From a checkpoint of a small contrastive image-text model.
Training: 7200 steps, batches of 256.
Rows from block 3 of the image encoder of a small contrastive image-text model, named by matrix and row number. Rows with one number belong to one neuron. Each number is 500 + 40 x the weight over its row's rms, rounded and kept within 0 to 999. All counts start at 0. Numbers have three digits each.
After each neuron's rows are labels from the 100 images, of 14848, where the neuron reaches its highest value: "responds to" is what is common among them; "patch colour" is the nearest of a few named colours to the mean colour under the peak. Only what is clearly more common there than usual is listed. The data: larger renderings of crowded toy scenes. In brackets: how many of the 100, against the usual share in percent.
# fc1: MLP up (encoder.blocks.3.mlp.fc1.weight, 384x96), inputs 0-95
# fc2: MLP down (encoder.blocks.3.mlp.fc2.weight, 96x384, transposed), outputs 0-95

fc1.300:567442507462493461556555530517452503496458457513483487492449528504520400437501516582584525506428526470475503428534505504581487436501505478583501467523510475504512498503478547555435568570535510474528545454520442516541453489538453506519498477510468429502451490496533451523499455544571474520
fc2.300:457465410575490489537476491493483496556420524504460563576491422561486563533566468502499525610457500540532497512487524473458504573440500479495539548522496467544432537473509528464498453475512542455480492548435473560535488447478475469598453555498476508530499495481489454506484504515526459505
responds to: ice cream (34 vs 12.2)
patch colour: brown (64 vs 33.5)

fc1.156:574570510529497525544456539453549503462503431509568526456505460524476441512510524441490485537536479578450530525476435488540457483562520496518499546470450526525510469533428513548514534516467455482614471469484509500508458498408509487598532445466537448442519490540451507499469520494534497438
fc2.156:495494468456569533484519474486533502510484515592432555484542458594441579490531488536524512463522548518528440542474493515473511502543560503490447463543559551553516521472550539483528382484530499474480466465468528486565511506505454574533536491500513481568504532506569565470493552512577493515
responds to: blue object (92 vs 29); its colour: blue (41 vs 8.6)
patch colour: blue (51 vs 5.2)

fc1.89:535387496483518506444534538427521448527512477541537538444536484510510467443471543534527524503548575453520529481523531547518568493472539451506489521452471477506544379471495439539528519499532492500534520532512499422536495521488533516569507450503478415486431460507562545488498475479459577461
fc2.89:532414439589521476443490471397527548479477521490504533498472486489519488456574513523523536467465507537507556509520577560466425439489547430451511526491476438511481528572549495507525480452501509523436422534500595479529443488481488549517527485559523498480493520467523489493496494537456578500
responds to: black object (80 vs 28.9)
patch colour: black (53 vs 11.4)

fc1.170:498460500498425442498447554535550506512488528479498467495568482466543525510428507486495512471551447533532507579515439575486486462525548451551495505455500415461503462467586559482502530484508505501589545488451421462583504558469554492448516451486525468461528486565503466505545517458508443496
fc2.170:441496492519527403496458471482470518570571522544547484506509526459434479542478443490530548581501547524465482493431555518519428474476483550518493529506506474545502519409496520458487509480517511516592519578509539526501492542504549572433525532535532527555452529493544582453526481545520443487
responds to: count: six (42 vs 19.3)
patch colour: grey (43 vs 21.4)

fc1.119:552489480465545436483541504554467493551520462552507505440507499547501484462475494496503502491518522484550456413531523475530489512496491534539504518515486483480416553582484547575408483490469536435465490507556454587461555446469510453534452495514537442513501468535493403482506540563540440563
fc2.119:436483490475535491520537482488490584454522454563541501491473486488512554544433516548505495445513453528484446599485526519502560472499484489491544500485532485505554496486377536515485462510462570478514488567548493540474505435531491413559563626487477501483473469545474475499437516521485479484
responds to: trophy (35 vs 12.8)
patch colour: grey (49 vs 21.4)

fc1.332:475465518495494494459544463551490481482566511432509413518481463438540496483524508434448559567559430484515478502475506534520522469483535522502456522624524466515424479507407528518490532501530492603524519468497564531499568448475549508500505487521509435510495457564473473539485510536469504429
fc2.332:457538478461528472533509575601437484417385562487475445448512488485489450494498464477495452506493516494461485434579560494479511516534513461433469502508468514453541474468475488501597527458443490528542463578569499524525504512482528501531453537507520522497552471472481482530524579494442486509
responds to: green object (76 vs 28.5); its colour: green (32 vs 8.4)
patch colour: green (58 vs 7.9)

fc1.233:435477610441475530537443512509531524511417442510475539489455539517495495491520460508560509464449467462485401434497567534543495468466438514446527532511426474534489494482514526545424536533522503501503482540480540542576542519504531553521510418505518469473547515515506501465461551479537474583
fc2.233:521505552535495530515471491476525519497512541454465536526454461505496488503502517453511458444476463540543523439447575564456523517516500474403509542483530459488455463463565526498523586462461509493498496476557536523531537477518469396462460582507483544498488407463576504570481495594548470502
responds to: table (33 vs 12.4)
patch colour: brown (71 vs 33.5)

fc1.323:601526493549465493484578564492502487489486452527492525504506488499505474518546495447474480622520494584515486463563452497518586460495440492325452495506521524514569508514524492506514529498445432512482537484507498495505458472511496486502493548422523496510466424536470501501509500525488474492
fc2.323:495488560507502472522495564484485451448464561530518461503573414459554516551496431509525480522510466530536423489491460552407559452500490510398485493496534496485528494482497474388542450537501497506526495492431461477446452552464436527496460488552453513480503549520494450529565487506439486510
responds to: teal object (87 vs 28.3); arch (32 vs 13.1)
patch colour: green (33 vs 7.9)

fc1.378:490451509460442488490534514587493418456509567512524513492546526443478497553466439474492540533580431511528495543477414484564451438449466572507495496453455482513449525538459513532491499497520524544542552421518522458547525526486498513474514465483546491560483534538520451398527505521521557458
fc2.378:462540531511555503463511477555504473487427489485512463537462523465475391508501454478533562535464534544502482460510495531472558496389500560524513472508583555510553482455483505527509488419456543460530453492464510518448539474547521495560562506545551566450470583447469516437493473521491481473
responds to: white object (81 vs 29.2)
patch colour: grey (55 vs 21.4)

fc1.340:496521496556486496460528481487476484549530520526531438464489463508591553476415470459564508527641596558524526516480459500520512578508494486496480463460501480443539473422463531483499505517452502501446535516478508458431516525542522434443551470550484462510512461460471511495506517513463589478
fc2.340:501564488476444548553487435470522572499533484521497478448494540590584421498488493504492449548512476494548531534450559500528473463450532487457565543539465480477439479487504419510512398539493508518553488609481481490511470483492484485474484504507535510486444476539443421501488491552471453550
responds to: ladder (55 vs 12.7); table (32 vs 12.4)
patch colour: black (31 vs 11.4)

fc1.116:456489469540473524540440529561474501547494461505481461525491472495484391475506506535561486492488527491473541427548534545526473499473496548491504572519482445509531501450440484488420559463516475451481420433585456562525530491470518523498549488558581446504520491536536440503471512507466584555
fc2.116:510446529473498541520571530521473523495464429518462463539466503507500549511499441424549558562468409544470556519497571467498455516527528492498513552508455436476479508518489526508516479446436531524451410527611464460460474491534519478480542478556426505504486569522552463533444493515493530449
responds to: black object (58 vs 28.9)
patch colour: black (29 vs 11.4)

fc1.155:569512472559476521466488546519511474523510517442422471374503444469482462508411490521518466499565534548569490497534558530427473484505522500494501491485482544422555561460526482541497538512477497514517533519419581481499485464485503514481598572506478432483479539497527484519473524428516484533
fc2.155:443505552510444487488488465500601561431539557419545505448564514516467543561540507492505558502511523518460492504452504525476456541479553543470450532520509476479488493521496588489453528428455495477529517449500493485487589448518544523485503459440472463488459458415482493508534498616502488511
responds to: red object (85 vs 29); its colour: red (29 vs 8.5)
patch colour: brown (68 vs 33.5)

fc1.134:488472517538523480526452539475517594472459477534506469594496599455488575494458470460473462462486492515504529486521461511472556507417464546523524544480471512510507551493519475362527456493523500466442508568543566470515516507542505519540475480510463456450525464463448566559484553473478505454
fc2.134:501499507473559536463497431506541564548515539535518479458493422549540476506527530533461528434493524481509507472502481407574485503504446446490512544533586495441444461423445495560517529492448537488500516481473496468516427514523521416459533506437583515530439460519459480476479552569481530517
responds to: green object (59 vs 28.5); its colour: green (34 vs 8.4); tree (30 vs 12)
patch colour: black (29 vs 11.4)

fc1.25:487446533527541475512520535528464463540497501442500499515459492481557486448495497554374507527491474504418459464463585488511517539493487516485499468545551470544465465509450534534500365512536477588534494508530512533444485533477460500529579514599519448466567464513493527513495545460488472512
fc2.25:525473494451545440448449550455470462502502490549493425523535516477435528475491509519559489473567566495452491454584570518540468514553532464473550543467560470494496573498501543489472509475426535586429524536551509573511500533475508511536442491446519518529524536446485508504447484437520489567
responds to: green object (81 vs 28.5); its colour: green (31 vs 8.4)
patch colour: green (26 vs 7.9)

fc1.364:507464525442477565459540473423483509454507460560465587467520501486493506542508512438498479482486504565503502437554503536504496506448460528535402565489508484500441519519472452468613503562466511535525454552472572525500536490488537475524503484501567459532526460550401541522481476502449491563
fc2.364:543546488545508554544455472585561547489496526521494503497552581521465525377485526583517453436483475492488462440453458563490509484538489530496433460431529478467473482533555495504488534517545466500465495546512543443574526501452471544521531480516440485509466515546526482554529594511482494469
responds to: blue object (72 vs 29); its colour: blue (26 vs 8.6)
patch colour: black (28 vs 11.4)

fc1.19:522570511506477472547535518478524508535487464503510454595505479514489410528519510512522581518520536464522470534600542498496436564497560550508483509496459415462507480585517476444475506511471453472472448464587504437524530526464542493417465448468521454449478505452474568507459541493493538496
fc2.19:537523482499460516555580506510488474515504473539525540538435550476472536456481512532535522535512450403461500444521566488488472478539570455383551449452476552487547485492528543544511481436492530487415480493551505490535449448477452513524529534547470446510453513534466445429453509461546480474
responds to: its colour: grey (25 vs 8.7)
patch colour: brown (68 vs 33.5)

fc1.71:530513484563531495486541512471510532500538433496512512512529514441509470512481488592481491486524536495424461472566488528527405455418518509418504543466530468504495549618471493565486475463550484437488590486483529409500517531479546431452478550497520468559530479450510555489477500466516500516
fc2.71:473497481474526471554550574401509508483472515495471564455532558439438475532479484527547535554439481456481519474558523488430582414455439416459537542445504481437530543397493531521454553519501460502478474505500496483474476448484488514507528484495481491492529524473509496421486480490476449450
responds to: pink object (72 vs 28.1)
patch colour: grey (43 vs 21.4)

fc1.180:456558571508483504478547526548404498470508529495503515452531524468494509447542505512526509531463526431471426460526441508529496469499441454517477496475446519502495466487538459606455536463452449477501521493511503521554548509536541466533571459498522471505488550623474494451443507527529441593
fc2.180:564527534439497452532470462451570534456465527468480489428545517506533559491552567465459490513503481502528454504498580443571504533474514526494498538538501445543516503519522527473530497522490575497483532561518504465578503470465444466469523447495499576559531498499613556602482463477522497530
responds to: arch (51 vs 13.1); table (43 vs 12.4); largest object: arch (28 vs 5.5)
patch colour: brown (62 vs 33.5)

fc1.380:519509558543508510482584499549471492523542398416465512551476515481473517511558472466429497489544475510502500506483513517517485442501483484518460493473451500512399557495475515551513486399480478518466522561610494514539489414523551534527415432510514490538491518539544495456513520470462559532
fc2.380:473458531515521461488596484559591529500495472420543462435520430497512460494486539517504512507589475494512481481542491504485459497435448471507475536493565489508529437537460553487535530512436554420441533414541442481496520536500508505541498538402509525514509524431487477502502510578462477531
responds to: white object (66 vs 29.2)
patch colour: grey (51 vs 21.4)

fc1.90:429529514543554526495532540458527511523446496515499481535510498477514515491525469435490456532474526510546524551535505462535490482533432450554502651491489496507497450491500426398537560450542439489494512539558520512515453497485513505497510452482462459472519476551400507456440503514599505518
fc2.90:433514549473517556455490468571518444555436545537520531476441475498554545578502567498532484463474537482485446495477481462551501489524471543516471464514483451451526494497573567506529462426464488497479486524518528481574412467444585485495518519513477494492488468463462495423538585537565488540
responds to: umbrella (30 vs 12.5)
patch colour: black (28 vs 11.4)

fc1.266:543354505498549487495557471443522451500479482481554540503434461485494487493474516521474566546492551507505474489522538480530574471462545481494496511559443474534514531464501430475523539533485531529488407571528450455479483527462484465607538449510531463487460528540478562530527425484490495536
fc2.266:483378386506467544523555525440434513502431502512505500593495526535486493502483495493489536528469559496484544516485438488466488431494457527524502527465461433482526578500485494436529452516486460558522430585472495473515509487481573484512545459533576535503445512494477536550506507501446497482
responds to: hammer (67 vs 12.2)
patch colour: black (33 vs 11.4)

fc1.137:541630494501470476502490494464509577541498514487491537477557540501539437476440463442588488518500449515454514460523561544523497505487536455525452476514413454465477506469409500485522587510467515451523462564489477453479459540458499581584513482500536455537473476499514562496502497513489511452
fc2.137:507575514464484531391456487493470465492546525519536499500501566506499522459435531485477450413505534458467509442465491482466484466447442506495418500563562531488458547520491555565496485476567507531498510499482547521475562503506489483520496446524509452503461528407516509489388459508566561550
responds to: blue object (100 vs 29); pine (33 vs 12.9)
patch colour: blue (43 vs 5.2)

fc1.0:538446597465519483539560484458472415503485498527555518449566474494478542553464527485436496535537581502549418483503452524427498551565479509460502526547490518526502398467511494582561466451470488451510507491501524528524451522495520488495489470545541437499508449523503545524461506459492420523
fc2.0:533506567456537537466472511397557496505416528556454441447507490465527466484493397539505468527525447494552439486498515498550522551440541523474512458551560506501468521492513481445483494494522511481513454506498543614528550488468523488569452499569499517465517568542528568502456492505502542457
responds to: flower (50 vs 12.9)
patch colour: brown (74 vs 33.5)

fc1.77:479543468464507486526514470444428432537475574488510517490457522536531464401519476552443501423489546478529458526500473541488476544514582506548556471532448495553429500469496486560522519511483416554539475483542502428540507501558569480519526469492454442508506505548553564545488467435534512484
fc2.77:587477467500568410476532550479440500560491487460566502456542502505475564532462526510523502529488514517537443515511501487488482500468540579530549540478570544497435490554531489451588540517526532492497499491546532583419443551532472565467465512576515460466541532476516516537463472565494501498
responds to: flower (57 vs 12.9)
patch colour: brown (62 vs 33.5)

fc1.359:557462487515442466532521512377505411498446502565473621459468482496477547520512497602519476493440506558478502507485504511479576473501480508589478493405530531505527492509500450483469513517448492482524548490482454501518511512511502468451574528532496467528559523443497568471480463502514472544
fc2.359:475503494471501470474484488608449505455441520407541506424454553473464413469595497478470496532512520497408508483540512480486452564454479487468480455536499522439485470542451468475491554506454539486514467532533486509518513499514487521506471494496491501447476521465495516559515593552381450511
responds to: red object (96 vs 29); its colour: red (26 vs 8.5)
patch colour: brown (62 vs 33.5); red (28 vs 2.9)

fc1.262:511465502498544520540500506460542470504589506489603535534486487479482501485481515490470557507485408472433491452471466497498518519490449514489462506468504409559452568583498543593505522497509445528515562505437519439456513521440498524484458443520482484491553560480534525486462513453614479490
fc2.262:469518493454540475547469553463504478504439459508469542537511508468420458493484509459527456528605477540459540542565515589404508508482447521499529510552427482534525457472526553500463547504441490596443495514496492543542511531513497451517549572472547547522463522523522530454517506552544456537
responds to: umbrella (46 vs 12.5); mushroom (32 vs 12.4)
patch colour: purple (28 vs 3.2)

fc1.195:564406532460474461440544600502442454520526452471536528493509490528548581516460487538484552514521509507451488466518537495491555481454422582474532498542545499516438492546451562419513429446548526513496546479534512499494501565434522510499468466523481510496457542524532529492449514421486496497
fc2.195:446526565465510484464501448500501454458517409493524419435434475488474490476561483481531437504519516502489425527481485571579527455452453481488512458524529495467496438459546509485488497494461478482433439481493490515558494525481447467531451523431575484495594483461413508487428481533465506527
responds to: green object (79 vs 28.5); its colour: green (34 vs 8.4)
patch colour: green (26 vs 7.9)

fc1.337:536508495547502530482460512400492530495559494541666507489466495458498490502477507522577532483533514493524485489481514510488483393455485528522467497399472531509508513468498518516505537542540516459525440573384496462491477487484487507577462476498486488513450474570488530449505524559501526473
fc2.337:509529458479456510392518496434517507483527474515393488479463500506506485512468510464457487476475506522472507480550507545503477512551534457466465442503520566458438519491416555508456460492472518568450462514509485578530497499508540556527456535503458443480449575404545467600434504506518502476
responds to: blue object (79 vs 29); its colour: blue (30 vs 8.6)
patch colour: blue (38 vs 5.2)

fc1.206:519480490523459519525508498469565533470485477472498504478473576436505537517476477544455538537632504481398502388489553520531476467424606537485460513522484551507454535529503542559472438474459479495502546472514500504520543479468541527471498489508495452491483475525497531514476528463420580456
fc2.206:449494462485573476468471575482542512457549499561523463501482501512462526501530519491561549455491469444491496437520540492463565544418512511461434524532589486519542497482499511465484532430462496446493505527444515532471464528477484545459543455554507473568483536461513452432495612475419502450
responds to: teal object (64 vs 28.3); ice cream (31 vs 12.2)
patch colour: green (41 vs 7.9)